config.toml
image_size = 64
tokenizer = "word"
text_encoder_norm_position = "pre"
text_encoder_bias = "all"
max_steps = 5200
lr_schedule = "wsd"
adamw_weight_decay_other_params = 0
Rows from block 5 of the image encoder, named by matrix and row number. Each number is 500 + 40 x the weight over its row's rms, rounded and kept within 0 to 999. All counts start at 0. Numbers have three digits each. After the name is the row's rms in percent of the matrix's.
# dw: depthwise 9x9 conv (encoder.blocks.5.dw.weight, 320x1x9x9, trained with AdamW), a 9x9 kernel
dw.41 097:482484490491463469477452398490490523520478450444462424490473512557523434450467471506485475509497424443468448570533503520490451489476450529559559538510479491487469535574572553530486497452490571594563510500497483474500547568515468474481484456498
dw.42 106:484495512478495497489468466512500530477444467479472475542506525427369384471468453511485467395379420464469449491503462438464458497483471557556520489455461504486491529528564519467494537521520498512534503496523527495515499486488496520513472482557
dw.43 105:537509451461451446436489521539514451460485458453526526513542485472484443430508524525532526466463387421458456561540494466538404425463445523529497459499448479509466496528516453421431481494484482534548528487497508487467497542544525491502510462461
dw.44 099:469477474494497516501508503496506488487506501488509495472497498499509512470484500500489434510604525470496531486476457467543492424488526445466437369412431455511522461456455471428407451489509473471425443443430458493506511495454463476431461502487
dw.45 097:585521485530567533534549495541532468535553501530539503542521485526532463493567520529514525588616510495571474523483436519604509477547493473460395445513492458507493485507498518541492486520485446487459511584505492498496465523483519580524494504510
dw.46 096:482516504489511521512537543496498541503507493493517555459476472479514476448504550515498524557602568529506524506487460500597611575567522464457393380449501480493527437457476458472471485532517486497488496502525539554553485507512495506520545522505
dw.47 095:514526499479508479496478469480507461475538502493504454481549511495568511513551517515583490531600460484545561538561458529559381404475490502518481430451412474516506502551550512515529533540465535534544493483482512471441442470460494478478476466443
dw.48 101:523470505447475453513530520474426433467476449497547510463480491551541474492529467445483495571557498484521465487512510506477423427492516514509478389359438436535577545500489490478479471548561509517518486473470486549494493485511465456498499508457
dw.49 100:550489532514495532508491508512511525521446455473461499507519524561453404490486516504502467554552430470520510477466365452595527491464476488441414437521563551489478481436474476462508558502539462443466546496497533506466490435458500516483482489483
dw.50 119:461486488517519497493503506473458483504499468520498506507516537516479487506521495492496510462419401459471466523484487410434385418461446495491480387374391450467443497505491452436490482485478494485487467473497505502511463494482495498522496504515
dw.51 099:454518535529535524548501504391473505522560504516507469407448482482518466486531476436471437428518422424464498473470464500641479441491507483494472428494431410472484488473489491515490504509471492502545508551526521536502492502511536522509492525480
dw.52 094:484526519533541522496459463536500516503504519502479463494516496458505516541515498545573544552624529499540510551536509550609456421466459500490471455454413424483482488471472404452466486526538453471488476496494480513550489543574550514480483490469
dw.53 095:533533514524526521517500466528530505505519526519510496474446421462496492487509492471469491575606568526531518503491514594709581492499499474430467468511491471495505510493487458457465479510475511514515491471473490505448529514539530506486501511513
dw.54 101:492475421432435455475438428450471505539535528509488461519574557538492469488485458489493458421408449469510513494482499536583568545547479500518533522450407390464449499506500505497511526549498516514490521533547519502496490460484506540485489498486
dw.55 099:527529531490449465474497500504530506448432482500502473517529484441495529499503474511494417475565590527501472479482371445574575510497472466521426427489539515501462431482444435424459531518484470472480491421483500500463486493501516452487522545488
dw.56 099:463499503507522505497508480530507523533533530516501505506513520479477495468479481516513493485514487475534502524499499623747589503530536482508494531513472444482506483530527452407488520515515478497489463469487489500508473494484479523498518528558
dw.57 094:467471499514524514505485495497512520522515501467501536489501503492466480489506511487496504584652581526513514520491465463397330383470504510495491430445478486504473491496479501487456443456469503489492470470472503513511456492526493471481487489508
dw.58 099:471451455474498469444458467476441452469488492510532501459455437450500513535508522455488463490522515516504566479511517521566554515504593545549523501575571559557622532511472479520502511530595509527493476476477491529601535561502479504509507495518
dw.59 093:471453516494500506514494523476503530514471522554529538479540525509458466555514538471521478481428453513515519527505444440480404517514545527522473464461404574574548506514467442457501583543488510541540487500544573471480565581589531515539520505520
dw.60 093:455444480504489458506513523466468464498490501537518514465499515504491523578538529512488436511539496567574565566540449458498474453529507572556500463436453496484450554516487499463486566510497541530482481470500505492524593547521507467495536604616
dw.61 098:469449426458483505457497517466480516454504566539502518471501545499455430491481480451483480490479434470499480447491431450486501525463415424482433488445451472533522435490472484417426481470506509508506517470421468456565547584527521497468505468547
dw.62 093:504473474491503468498478515519505496521530509494454507515480469507554494434450521525526494576645527458465525582553537609672540521496499565547519502486477457470483549535539483478474455500519535505514499497493504530529513516510502500508495512519
dw.63 095:522547515475490518523503498493509517496455504520492488462493488456427471506478487494488527594611591549501501480470519601553542520503516464455443465402405451485480494448456468417444481503484528525521486491488489471453523518509454463459469470452
dw.64 098:505519486466511501496517520502508476450485505501516533503482479490500505493539513476493519602586542446468494473502542646585498412434482429447498548474441407455489457459462475450412433487487509514480498501482463499474517492479505526486527494479
dw.65 106:480484507516501499475488520490486492509521478456471506512492504519526476463486523490495521542561501497514529504484526574614547497519524486506516625705593527501508484490498556591520482473515489469490513536479463505526504492492528546501493488507
dw.66 094:480514519509532528506439475493505499521512521492477480531491500540497491468498505549529565633535478462496525542514583636591499410471496515514568587548501448469494500482520532518540520487499486485519531563577549520521484515519522533516507504553
dw.67 088:548533500528534522494516482505544557527498482516515478492503506479382455480501489509476493558518539426438491514466434644563619410434488535531454539487543454494526502482476502423512479506499506481487522473494487501495519549534489489457491501510
dw.68 101:532553542512492490490493523532516491466470491523508547467509501476465514479471511471493538570585583526513512466454483480490507489503489538522488444464491520533548491461468462451443421492517532460440419417419391468523562521486444434438452473487
dw.69 096:592558498493561522494476511529513487486491457484487512488509466446466387451461490469521488523519446420429486517591577581556527459480533573563537494481471433462475514510503492472454439440448502489481482491450454472502507470489490531507471482509
dw.70 096:427505491523523500480486434425486467510547486425453501505508468501528463426504541494524512526573515452426489477494530549608544424419461468525485523568535467444447441506496524541555507468476464510539513476528508517479478555564492446480525503459
dw.71 098:450483499538583532516530495541539547529607568517512459537524543522559544468466450537520523461491438450468500505533514460462428457487484508548526422428423427452479492504499465466479468454487506535522476470469472489495457508500467420448453493523
dw.72 099:547510483512477443479492500495487497496458462470511473486492494478484428420516437465439466501509437453480446522475450521551441438467507536490434457447404455438453542506509492464433454422404538500532563523491513457454506515539547512514526514517
dw.73 094:529506461441477476478490469561484424429502487482506491557474489410560477507493507542462478414606424484452526534471504462614413502458493505516519519550444522461484500535526521491445480483482456554520525494477483461490448554495501507510495458525
dw.74 097:459482490522501473514502495485506517533532512495500459526540506530553511488499454547539502551641541487505454521510482521643525446453443507502492482530459406414405528466491479504501478490456540466495504507512542589509522473478502536515533533469
dw.75 099:494509499532537531478539503470460463481500464436507496532475471493472444471499486530472516553482432460512520452422467585564496494508503480369374498494415444493499524471435501486472441485471523488479544538531509540529500452491521484460431510539
dw.76 103:519510516530488507494506486526504493503479484515522486524507510493455489534529490518487479524562494491492479507494425554778557414510490511496459518508501420518502500485486487462479462490479490503502495504510521525490516513489489496480501534521
dw.77 092:503495511563556505468476516518509490557488409429461518500497508555509459463502481464508518583525507495493440536538519587636596521498469492458463554479523496476472490462482529470535543499487518510486540479559557576543485514482503430468502537535
dw.78 097:436465466478469470477506498466496501488487469476518515495504504443446467496513549525554534478493542549547537524543573619612604559535529499473483515547556494512513477464461483507481454475493434456468477454428468446467458491460444496490473460481
dw.79 094:542510492500501489500489457484485513491487488504513486443472460470523435499512488479490438484571432493508521488505475449693390439462523477469484456628472493540522468473457457496490498512531484489478480456493474522508443503528520492517501494491
dw.80 101:515486489462478470474500526514497486466479496507528539501492505500504495492523533490502497554622579509494507500446436568662604478490514476445430460514495465461475471455450452465450463476496493470439453467451465484513507486471497490501467467447
dw.81 105:487508494491486500516516491475520484511503479507491472455505505534494462518484508452470465488467429456478482480498501604744552452457510486511526574602548522504509467488504504473488514508514480485501492505527524528518461487506486486524496522513
dw.82 096:458515496478474495482540476491490481511469485499491492501484493491459464496519491511490492442543484426520513524501466339662539357503498503524503371475467438490496467487497486484496470493476504483512524500529497498500488495507524474505523484510
dw.83 104:508511540553514507474475531493514572559536537498506551516543540496474490443463518517499517510486459381386490513500543532524475423452489487481499464419407465506513489459446438436503508513497469452446460495532502504490496491456418445460455513522
dw.84 106:460470512461479482477480486523548536539527506519495488460524528496512500579543489453510484394453351465498478497526528452542332422475510505480532505526447445505448552464486488514490501494476510459513494484482506485465505501531522503516544504538
dw.85 094:543507477468501546517502479527487479500535534476476464474432452467491524498464475498467488488503539451438518530526545587599580467482539535547520557589536515516554543535536537541553539502566563556533518536551526539585519543532490492526497542547
dw.86 094:504510487528542505506484472470479481511526503504473479508500490464481499561481437507513479442434479542509477502479457553692504395440501518448442445467392466489517516527504501494524564507504451480506493479509464445462458481490464473483501528479
dw.87 100:558547554555512466500533535591552600605528482535546546562551530535500495513549517529499478488488528557541521541490499510483551578567544501470476482493524533506523496470486485468464483496492497475486498440447467465472482452463475437409479462452
dw.88 102:520513545535501489425435456519510520460466462406428471564525524458440460447487473582609566502518520495524522574599501524514506462514502523501426495513499468503514518483442484490482458481457514495446484491457427468454504485503532479451483497466
dw.89 099:530534535602578531503469444518537535560568499481456432536536555561547513482427412556517521541544525502465443548535524534536546505487453490511509523520564500487483512516518491502499473477447512510488473501480487485439477455440447477468448427442
dw.90 100:543541495494482480507508547535529499501487472474485513473507537551496479425432451490513574572499461421416422471483523577487439422442439475435478561542472432430458499468430493536490482488484507489471512526520525537512535504507537529539547530531
dw.91 100:475488522520480507508486434486501535512495531524485470510511498512484508485497468501510518564542427418481435498470512641600423382520469498485506577551430427543508513492521500469445449528511493503503495495480424517494519525512508529518439487504
dw.92 098:487465426437468504484492472495490442451481495523527501463478471497484527533516485491497507534535559562475421510529530617638593520458477542557545501437497537520551556516501470424471488512523527512502474473493490479485529490446472461473445487526
dw.93 100:503459485492537505481495456500512487503513481466523502538526471475531487415502479528557485507659559436482469519544471472659544420450482506524489476599542429456478505524491514512477457493474517510498511498502448484482516501493499470509484518511
dw.94 094:492494458450462516508521522521499451471510527491484463544523501498460446444462464512440444489461393429491466517491523620613540499565597469507507614514482453492542508525548516477519524494475508487487499481483523534539510495478506483457478543524
dw.95 089:476493494490538498505517480510511490450525491485488491476469506511492466460453431431501489455481431433521492497526397464700557402494538528525514477437435490508514510475542540474519523500498435475490534517537502495487475516467508481501475509494
dw.96 094:462540577511509540565577496434495518529507499516542508450466497485488465481520519505482456478485450398500512513466474516550529419447518556496488570631591472471473509505511559574587507487505467485518479536531466505506471464494478520509475470479
dw.97 101:495509490476468477485468485483483493482455464476449519479474507485427460519488536495472585543447486517515519506491536540461514484471494509511512446360460493507502570540543511474488455463479566538517470462504403420458542505470443463488443440398
dw.98 119:524497514507509508514522498505498494501504511515516521487495488500503499496499526489488481501580534485494526513494493544769626498496511496499492518633566496511511496488493492519521507510507496489506501503513513513515481490497501502487491484490
dw.99 100:474444497460479510511525430494498482474477471464499424470513502499495453440484468451503470487441402363489515450483448528508431410519550499503483482481480514550525540525530478437545549558513524532563475467523554514501441440514495452483538493494
dw.100 096:475478450487520536512474484489464464511563524506495475474501485500535476450463474464462441449468430425417370531523506526613539531548432533503547507532481521549515552548533470497475507536547439463467491505481467520532442481476463442461481486487
dw.101 146:516505500501493495501503489501499502510499487507503484506507512503486494517509489497504521429379403423450482497499506424392424423414453494508524513388354399451495504507521534504491522509499500504504511509492500517500518503504504511487495493503
dw.102 099:502511510537541537499472536497543561536544553505495527457506507495559563540530493475488458430551572491500510523510431452537493367453500498504534508527455374455466493506539501505441413495476466442483471526491488560536504509501453464508472519537
dw.103 093:490515498474482478477500503472492514485502536540501492495504507505513499527523510527535500442355384464513497490489542622634619521450469465454467447443482466502536513525523478488490483502514507502501502518535520495505493472475483511473438451478
dw.104 104:505498493465447511506502498466483503470438514512450483492521521470385482564493484511494486490485378485561483532509474507629457331500507521507496459493500445490531496456492516458515517506507489471481483473557571509473493479505540505540537502497
dw.105 099:570569502486452458490494522534531486469470453516515518525526470504505485482450467548549517488502443446414450554553525516526433425438512534502470449448411454456512492507432425422421464520536507509483478486486511564557486473461516500524515529528
dw.106 104:503472489514509482509444508522509494517486522524492553577584475510495507497496534515607453475480514510480519447576480508499503548486495422553414479434500539493466418540422465461506520462422466519438467496522515481393554529468470518552511530499
dw.107 098:520519512493462515509501481509540513531518550536526525481480497533520501535528535515538531532539530547510533513517524581613584523468511495482417392389440447461490489498465415452484468461462445460456458520542485474468469477460492528522499463457
dw.108 097:505452434452494519495521529507512439454482511487530558515505476460459468442498530549527458372462498469500496538530444392538571531500478516484457421512581582526507516444464466514574574487468505470489510501497527503464498511505524497461488477446
dw.109 102:550517488454513491475456471513522518501495428404453491486525524512472440443515520496496505447426451460558547501511476460421394400515527488488465445396447494554528480461499502459481569554532514492460472468494547517479527509477480466507506518494
dw.110 100:471491503537477456496484501459444444462428412431460497462457429428417447511492481476491455449450493502490494514497430455414425411480515496507471486459452438473519478494475505503518546479507440449488488537526519475517465463473522549560542504498
dw.111 097:523474469496478463478529556521485486493459470481496539500491484473486536512475499517500496460453506494482499530528502486484493486494521513528583604633569516482505467486578606635575515515485454480533552568557512490498452466481471507512495478482
dw.112 105:474478454456485499481485494453482509489503511534553538493540522512486486510515536506512460463433432439475475536474444415409433469482475482472452436365456514498536439466466445395460469456522477506498469456473516484527554553521513492492502482522
dw.113 094:465458515527479514518527515475461501519495510505519503520483468528555524467519508518506477548617519430499522513472464586642509418473515512453479538626511446471537506503505552576490491511540493474519526547499498518545483457517521499527568540536
dw.114 096:500509501497492513534481477494513541544476524533472438445484518519456537531455404435430454521463546487426449484426505519539582445477426456457514490432523514532508448465520543431541558478447549500454460445521499468457551518480448476523506478486
dw.115 103:453442483435421490505482500487511471446465479471485500475507502504469506485507485494467456432460490478558469553465376405495499440542495549450407461527501459528503499444434433467499446511492510501514509517545483508541564558538546547554491507519
dw.116 105:467502491528499480476498457477479480488452509510507510495514487445462474496530533501513486482535516477511479480486479503777574473501493468481469497606510456531501485491468504483467460484497496490487516516485481509480501495502503520497504474460
dw.117 111:503506513495510497490509528513504516508506508480490521511507495474455488485498520481472483515499519521486496485500529667710591516492467496490475570607582517515506533500467491494453481498511524503492509478470490475492543527506524514489485471472
dw.118 099:441500504485456518498523501506539476452416500474512493525541461423466494474535501475503419461570534522564486495463368481566480445544492549554506474495430443530527510506505446446447480525465486460507467462459510488442452411504489543500480485487
dw.119 101:527545511490478493476478489521558517467481506477450503505569538530536515490456514535545493537574558469464508535516459501698605480478493504507484494641554501472498502478459511528496499476496502481496499485471510485474498498500500486467474455464
dw.120 101:521533547519481484515506509480491489462442463504489483484498510496477489515502487503513578664606545528496495517515548668610531500487507499478465484500462461479504486483467489494465474509534524527529537524514513515539539525527537530502482478545
dw.121 104:531517479492487503476518544539495445481490546478512532534535469490518553486466509541510426479536486436426477564540441505540485479427437566529423477505502471385410547512412475483495462424421548502479521497530497462465525482499519486494530516486
dw.122 105:445464477512506483498471464513484442478493440481448456550527458493512437498499477524536494545509405462492460494477497468555493492476430520506475385483483471491492494475426367462471495530529502486416426445501498480464500536464501504528522455422
dw.123 098:431447466457464440492513506421477482460429397443469525487529526487458413480489544514482458452458428482499542506504462472505482490511539503535519461454502485503524546513497516544578556571577550552533507547557534523559522539523494500480474463513
dw.124 091:475471516496496523491514516472512532505488495493483496490460444473425484489491506557514465480573565483507497528490447399652627465517500540478448422465467463540490520475491488463492499487442531466499511522507497466528579505482465520506461442550
dw.125 096:504537564526506505515519511526538502475513522559555547461475459447445497514578566463527519480467539555555560491497479488538565537539532489480437420414391399473481523517526515549512418466455511485492520546538484517531509496507530539525506499501
dw.126 103:507498518510521518512480469485486496499495526513490505495498496411489535513522515490470461369518544492529519439454394339580501480556530464448423467599484509539515497459459536526473495484530513468491541491478491497497536489512520474493482537513
dw.127 096:488483486511501512461456490501510526548514466426458521503515571532543462462484546533509512500541452452472528501492482481540495469467517495492465465547555565599556478471456456461510557619593412523484480438477531537488443513494489463459503473431
dw.128 099:472519509485498476431477489494480493487476486454498516514516469512498481522510533518514417565540415546478511502514428653565352509481512515514435598525466477495477508521469547496519491474484472491472522465501479488493471461460521479491456456472
dw.129 095:526541528511514521492517518484530525485538530490518532505537500502605560486513530502494471490654572469485509522490466494612562467450498486431447496631533464472503479467478512561473454503538499516491504534478467490492471494475514519476451470455
dw.130 099:500513461423433458475439498486508501502478515499450439453490518459474514507471426511507495475374364456482494465493499598590457452482532513479504491563612519498485559508468463488521513490498519471483497531500530533513510493485502516524497500507
dw.131 094:479527487498460469524522524516511474487508480499535514519512460522554421412433439494528464542620477376469495499500449513623533434473535517522459508571509496492486503518455508500433478440445493463433476486461486501462498496504493524494490496518
dw.132 094:508512514485498506509539549505495497487477471474512486483517539515486547529490486485477515476492497522508458441417464480635611508472442512465426475482379470467453513538551486425385440503464484527572515510506524483468479507505492486470503514532
dw.133 095:514501516456429461541494478512517490473454465534537523520508503481476466509516494538508480450417400439471544521510507504549487480492561483521558526613632534496521480472511531560597490548572537474485526487509427476513485496458508517516479471496
dw.134 093:521471462496501491504553527479475515521516482522525474467498516447466495540539519448495442395448518515504520488454453468613643494492493511502487507652605499523531524500472462521473468501522510508504494490481445502496549537476498477482498490488
dw.135 096:509519502460480548525489509529514485479442483496534540548545478496485466513515515583601522471462443454472481623600498495532469475468513615520482463526498453463455572517459481517497514498486529458467469487513547532508507468456499530547572556533
dw.136 101:519555533511512520515527556553563495424492509471467518548549527474466431391457520473508517532511467452542535455441462499518530553567559485493447429435479533515543498504482443450483481434425545523507483527523507486473511473477492514499417449444
dw.137 101:458468493481529536529486483491479500489535521533474513526529505529584513547531498551522490572694562537563539529519477508630547479522505562553481502559483454477472536544485508528490465512479485493479502523502467503473496479510505491483509500449
dw.138 104:523529566507487482499541496500527537494488459481480477456501489440474470479457437479491437361424392449454431485526445401459444473495443455503455393453490492469467468503502473507513474456487487516529503524502489470527508517509508504518496493515
dw.139 095:559505510562518517527526522629555499492460498466485527581533470469453498444423472569464431487473545473489486485482501553553503468493492516523553530415399477461533544534505470461490527477463517511513473481428483508536537511504464460428490515524
dw.140 100:479492478431446500490504508523518491420440439420461481572550489476468454454466475539534472470515496464484518538533465485524481467471543518552476473443422441448471467488466502462383459443449478478479527500484467461447482472512543580560511474486
dw.141 098:534534534521471507566501475542514513501460557585479452524492475469439520571531469563518519526491522526547479489484463549510442450458368565500454547485393437443423513503460527448466506499499517509461506467521507478518537468445496502474498484478
dw.142 099:493493543586576603563539507511536523531504530538542548515532474460464511517529541549496440432476488480490450554455412438485496492483446503447463502488505495508489531515478464455448469515484514502452449477496462464480471456437450511538485439402
dw.143 094:552499496486525561474436452575512473466507555489484510529503508474479521494548534506460491488584513476529556515459478484663562497524531505487469494624563516524522507499505478565487457501470527501529498563495473465485568546498525554537471501487
dw.144 094:566523498489535555526520538558545514493516530524518520510527522501466474513513552513526530509483461441511558535554575596560512450486544513547555622592539445476508522537514549574577501484491482527545518499515518537483479534534472448540543498479
dw.145 099:495483479511519525495503527481476493497525516529507494494494466474496504511500508522492508514546567544528519472458490506563664594555531426443483522568642564514491432443445500511546498475466444496497508509518495465465445471491507505474500492477
dw.146 106:492472475476494511484484456500500483481513546508479492510512525498530564532530504526534521484506538544523515513543511492521523479466502447458385421525512430442471433409379404484515452471476438448419489528513482494527464485446452487478462449508
dw.147 095:445428500485504466472466452456482511524548490513503506487505475467523433498500523472465432446489419450466490472489474540545473476494466533514537624638531497485485476487502528535453469484507479445460436499442457492532470458439457513476523545553
dw.148 100:461503501493467449517515526500516535507508505554546523496510493429422492535545518498503477446456526539508469486479469516584543439477484497500473503515407316476512491498543524472432429533484512520534501491503466499489514526549523509476436448434
dw.149 094:437463454466511537471452439471516519494480517467443460478506502506466499472433463541492509627586568472439465488475496608533585483473505486447488576558559469448471495474465507476531484455481498485461472433511476464499512494484483460479474496512
dw.150 102:541479494468511486483485498504502517507524514508501512526524546499540527486431448511511518494571550534464475517512499514588484426453485495475491411434388416451475538476513422400466483537537539542540478445465464492549464505562522465460505503558
dw.151 102:449485433492504521501472472454456464493487500502483490462481501523445482533516514500486502470466415487519540518481464420425431482517558481478450408417409483520531440439465451433433480506529473465446446464480512482497569517472449458464498506463
dw.152 095:511494518540529548497479514540531531498494450465475528532539520436434386418504526523547477423512490434509478492510459449578597440498484471468463464579551414458519473501467448471459454487528549545511501479469498500531524497481521467449500496499
dw.153 102:539541514508526492448501537491543524528521491459495519475544494503531449441443504481492454467490430379441492498452441492498454367457536484478487504541502429513559449487453468452507481499530476452461435397502487478485490484513457460495516507463
dw.154 094:485469450466480478456443406490510477478499499442437407513536522497503494417444442544522509500480477430425481568558533515476444446460525530558559537501459477485519463517570574541518508477453468499525532529505496498434463532542541516522516515473
dw.155 102:526531503523510520514495477527522540533519519541532487520477482527518482485487483527501516595604526512527479569509556669693563505499501545508489496528497466492525526489468477506467503502514507484489490535518527503497520500502513528516519496465
dw.156 099:452492467472490526481430484456491499449463521486450486453478466394491568523493556412446459388554599521514535441482478474540517457480554449477484508518474481512593437478463488450466473501539496503454503480457480477502490488469490497484485457499
dw.157 099:442460453489527485466473470502487457482519472461513505511503489464546503452492481507500512434596593418515506496487519427625628411524521488499502422539534441495493499512502442488520493484468491511504467506528512513504420463477474514515524493520
dw.158 093:504479476483493512536481470485441474511517510512516476494449446448478465495498483494485477401434413453470465508525566527572513531552488510515553526551580590603542502520506426413470514518481478494521471485529532495457489482553562540559528501506
dw.159 100:475440450508471503486508522472435460508521553529491489427471460502489546534526531384401440491501530524537546471423464475586566518547546483461460465503489516556566486460487489482492544565548497453483465465456484499484495470467457472464480540537
dw.160 107:522521482479480501472438461517511497485493499465424443505482483460451500423436410521488480466450459447458397536513511454396420413423432548540523493448424438477458526515518513461477483505484510508505484512467491507478518501499500516473483519502
dw.161 094:522518505486487512497498508490491544500482469461496511521519534554559541500477523500534544578622587517535550493466468416489505530550555513478432349393408466519493491466488461466464489484489502509506478478481507470486513501504511495486529520473
dw.162 093:455468489475522540513486463466485452437500520541483461518546518511513476525494504502491510476464428475514501499475481579702573514474445480439439466549486496483463539477453409503461479510504533509507470526520517540516493477471466538512485458461
dw.163 098:556536455466514520507501544527526421472503496465489512545505428493538485437461465527471415556581476461445470528450478573559488510483473546467493494427443506503470537460507463411476492490485567503538517507515455449477578552554520500478449455491
dw.164 093:430505510521532505522539523469552541507491518524533489476558529482507539536536498514550482454528625580530500510524469488574632541507499519537495545615581470488472494514517548598526471489496468489504524530510477501500489526528547533491490491476
dw.165 096:477503524539491501501508497467478509530478467492492518504495517517489480485494514505512501509475499495459460454474463511555564493481480571551558563579598525533563607575589564560578526531539577536537547533537484482508544499505555551564521496503
dw.166 108:475514486452450540523504537477479441414421475516488526501445429462428445458473490515445400466446423471505533506449426453507457475549514504438400482527508493548516483472407442479490502503488504508475458456514502492485475517501500504523515480463
dw.167 104:463518528467462499517529559419466480497465512504487546433496469503452470485502502472473482460444441477523492495457454414396407495542499495489477409435434578541510509512477457445472559484468495496461499476481528467501462444426475529517534510543
dw.168 101:497496535513505524539529501434476548562556569547515516442512518466448471474459524464493471419454469453459494471474453481591570500504495503469463453484481470477454514504481428386399411444471536508518541481491513501498481451492523477481514510470
dw.169 095:471504499493488490515500527479503508506495474492493534467500494486483472488532555469508452450446457502533557449475440452482530551574578459458452434479548601631613452485474481511573572566541467496515497511543521497480507513510489509512486489480
dw.170 093:460487502486492446443515472464486534491529493487536525449512527466611504487568542503484529435684444459540520510476509426611472446510488485494527448546477491516545501489509505500499541499524523503498490476472500492512481506503445443468480514464
dw.171 101:480527568515503474514523495543519523471475491520560501504475505403418478489526482510494472433455497511555499524511490433492497532503474515493462428390480521500446525502520477459465492552513510543594553459478483541524501521554535495415369488521
dw.172 097:493479474500501465462500457523511508499556498475483478532524479477592519440464458532538494489697589473462428542528486489638527475501464549524496507534451476535512552511483496486466506503498493498488511500484476455499497499522533504487491478520
dw.173 108:505535529539504520502517500503526548509494496477480484495549510436398443466481474491543504394367432480487455485530522456468402421463467484509507464493453401430452491517510481468475437471466521533523487475515494474480511516505488538544509503496
dw.174 099:564538511482477470451483493559564544520500498526532554528541521477483472468481521548536546490478433427460491555578583517496443435456468503542548515468461470467484459515506457422463494491465494506469415433449467473501458479438443441468466511518
dw.175 096:464500448462491501480442470475497486507525532477463509529541464485496487481487515524529460501576514469499536537508427548717587481499514534519480489545500439510531569544490457480473466516515575558508512495482482525502522531494492460499499511485
dw.176 100:431409448435431457500522480507467434462463482501500481505487430445458446463495474541530512498481458456518486524503527533483467460493452533532530525475450456478468529532526490456493500476458553568536510468450442452446537556549491483431428423457
dw.177 099:548531518466506486471507505513555569484485478514561539441463496415452477518493509486495464472410388453500488516562527529449373448503490535566583598566493485453491490529476504548527518497475494524485483492498541527520532525485514500509524511511
dw.178 113:517508514500493541514466479491487484525521498515506511507500508540556484467499505504510471500580470484499483487495427373509435483503467496480448318381403509530507524496530458435479511513500509487512479497510498508522483465475441452462468508503
dw.179 104:542524514502513482516563530533528543511511458513490501486544527508486421458455480457516506457433388403459496450493478453499464414450442432492424380433456470496496473511468505476520548570525517482466506508547536492491505494484499493505508471482
dw.180 110:485489459461495509525532473474499480453492525522520459483446458388421468489504517477454420356415395404464461509469444452522466415451459482472473487515499442477495500507487488456481496508509521525503504511488491509503497516521512496487476492509
dw.181 102:516431468475477466512553531519507536535482481502494480534553586527496532524501540467466451428460519517517570423437413422483565487482536444442441477475537464447505490467470418433511476459487507480481450440509515474478562506492470473508540470456
dw.182 104:561546486493515535532509507541526492520527507498497514490473465527538453462476496417427391504534429445500502406429373462525471426476527469439418473547513456475516492467481495522484458495523457448478489501517503499523477479523523538538541527525
dw.183 093:512472459470457505499535579537541512457394453524554567472526517467417488517525534468495521493462518539517542441464480486493548614575552439441464461458502577560529480498474472478485508505547485539516512500491506514532484561542523479467451468485
dw.184 094:467500479525548529437490454508557517519540535456523492524534500533538513445504531543537536554643578451479488534545559582663544444482479503484516531562495453491489501493483490532461472480491536493473487527494514487509526510506475495487507502520
dw.185 094:522516456448509506445446487559531462483557554465464508527523483487529534483509515496507463484584615475493527473500438510620633512524522507487453492551582530536513519509445460525535484539525484483479475481472486508522487473465491447442469493536
dw.186 116:494488501503499492482502500491492508523514489500511512480493499513511482504496492475501542587627544513497503478505515610760581489513533465491487518545494491523536476515504511507481486502526497505502507509507497501518513484488483492510492502500
dw.187 095:462488503532505454441530530463486522537497422423500505486502485510507445455506527513517501547521496483507526530548577627540492468491535509556572603526458441462524515537546561532459439437494491522546541537476446459456538500505475492471475484447
dw.188 096:572552528529517494477485452502521472442466461491534503479447433436489518546586563526502527494545581583628578520479438468545494472510496488445432457497451452485455489471485486502516527506467489467515485480521535502525555518510469430488508496519
dw.189 096:476478440474510501549528506514510481526509492541548482514514481514486443506520481503486473538532491517553519463461374568713593545553514465477423500530460476493508504520451492493482509508506524511484491510533518534504489513504497500496466474482
dw.190 114:407441458486484521519531523432450499495496488487488497476485503524533516535533531476465465499488494518495497474463451480498484505490520471482498516497472493502536433459480495482497512499525399393435456485506509465414377403445498487486456430414
dw.191 103:498516501461449480535525508525529525492481454495495481469527498471496471509485441538498433447464435474485420527493403476510440496556479553526456406384373466516482561584516459458452495483479522537504518496507510474469480508500515482469513488458
dw.192 101:423458492544550514485490476443454486549533499463454486474456495540518470482452475493501491567606519511485485529504480578712591560500481518505496515535526548524531501526512512496485497505500479513498522499504491482459474512477511511511498471475
dw.193 096:520482506549540539521479456472465458517528554480460458513467432415412502495509517536527482446442498532555547541532538605593497437490449530539553544474450409494439534514497499455451496502442529488487482463461467521503524477490528494500477535530
dw.194 104:453495487468414447485487445437538520470474504539508493452540518473445495529484521475527483412431510522437520479508458366447561534479531479455434410476555539524517496503442464501531545533535497493538546520490499483527442475514524531475457475520
dw.195 099:537530489496504483459472545546515448441487524524531551541522440372456490474492546446458442452485491474474506441474475525540588543492509457514484485528549500503450468522454476437459450438407489515475517512566538448479471472467504536552534472469
dw.196 100:479512478459498492492496512480495510495517528511493509481491505468479515518504518493468469535604540482488521487461457591758600487499520499485469519522519513491502519457469497441489512504501513450527519479508496509522498510495500484490485497537
dw.197 098:497493556547490476510523498424447519542453474562521451452476495528462482531536447474520501505504436424516489411441428465577482410518538439475441423527548491523555495536518459462499492491531507563577543498488496473498489516523545518451491537522
dw.198 090:498442508505478489516459498497463487506456436475452500493460497520568465452505505479456469558676624465492526504485467475558606460442485523463472456461532468482537530540530529503499475474529480528507519481528522530537506509493486468529536527515
dw.199 100:442463508441452497500531496441457505439474519513477472465528550425467472487515473493549586398374385460508512443476525437503466485470477484472478447508513524473500470445473519533575563494496529490517526533541464459494512503494487498521481489527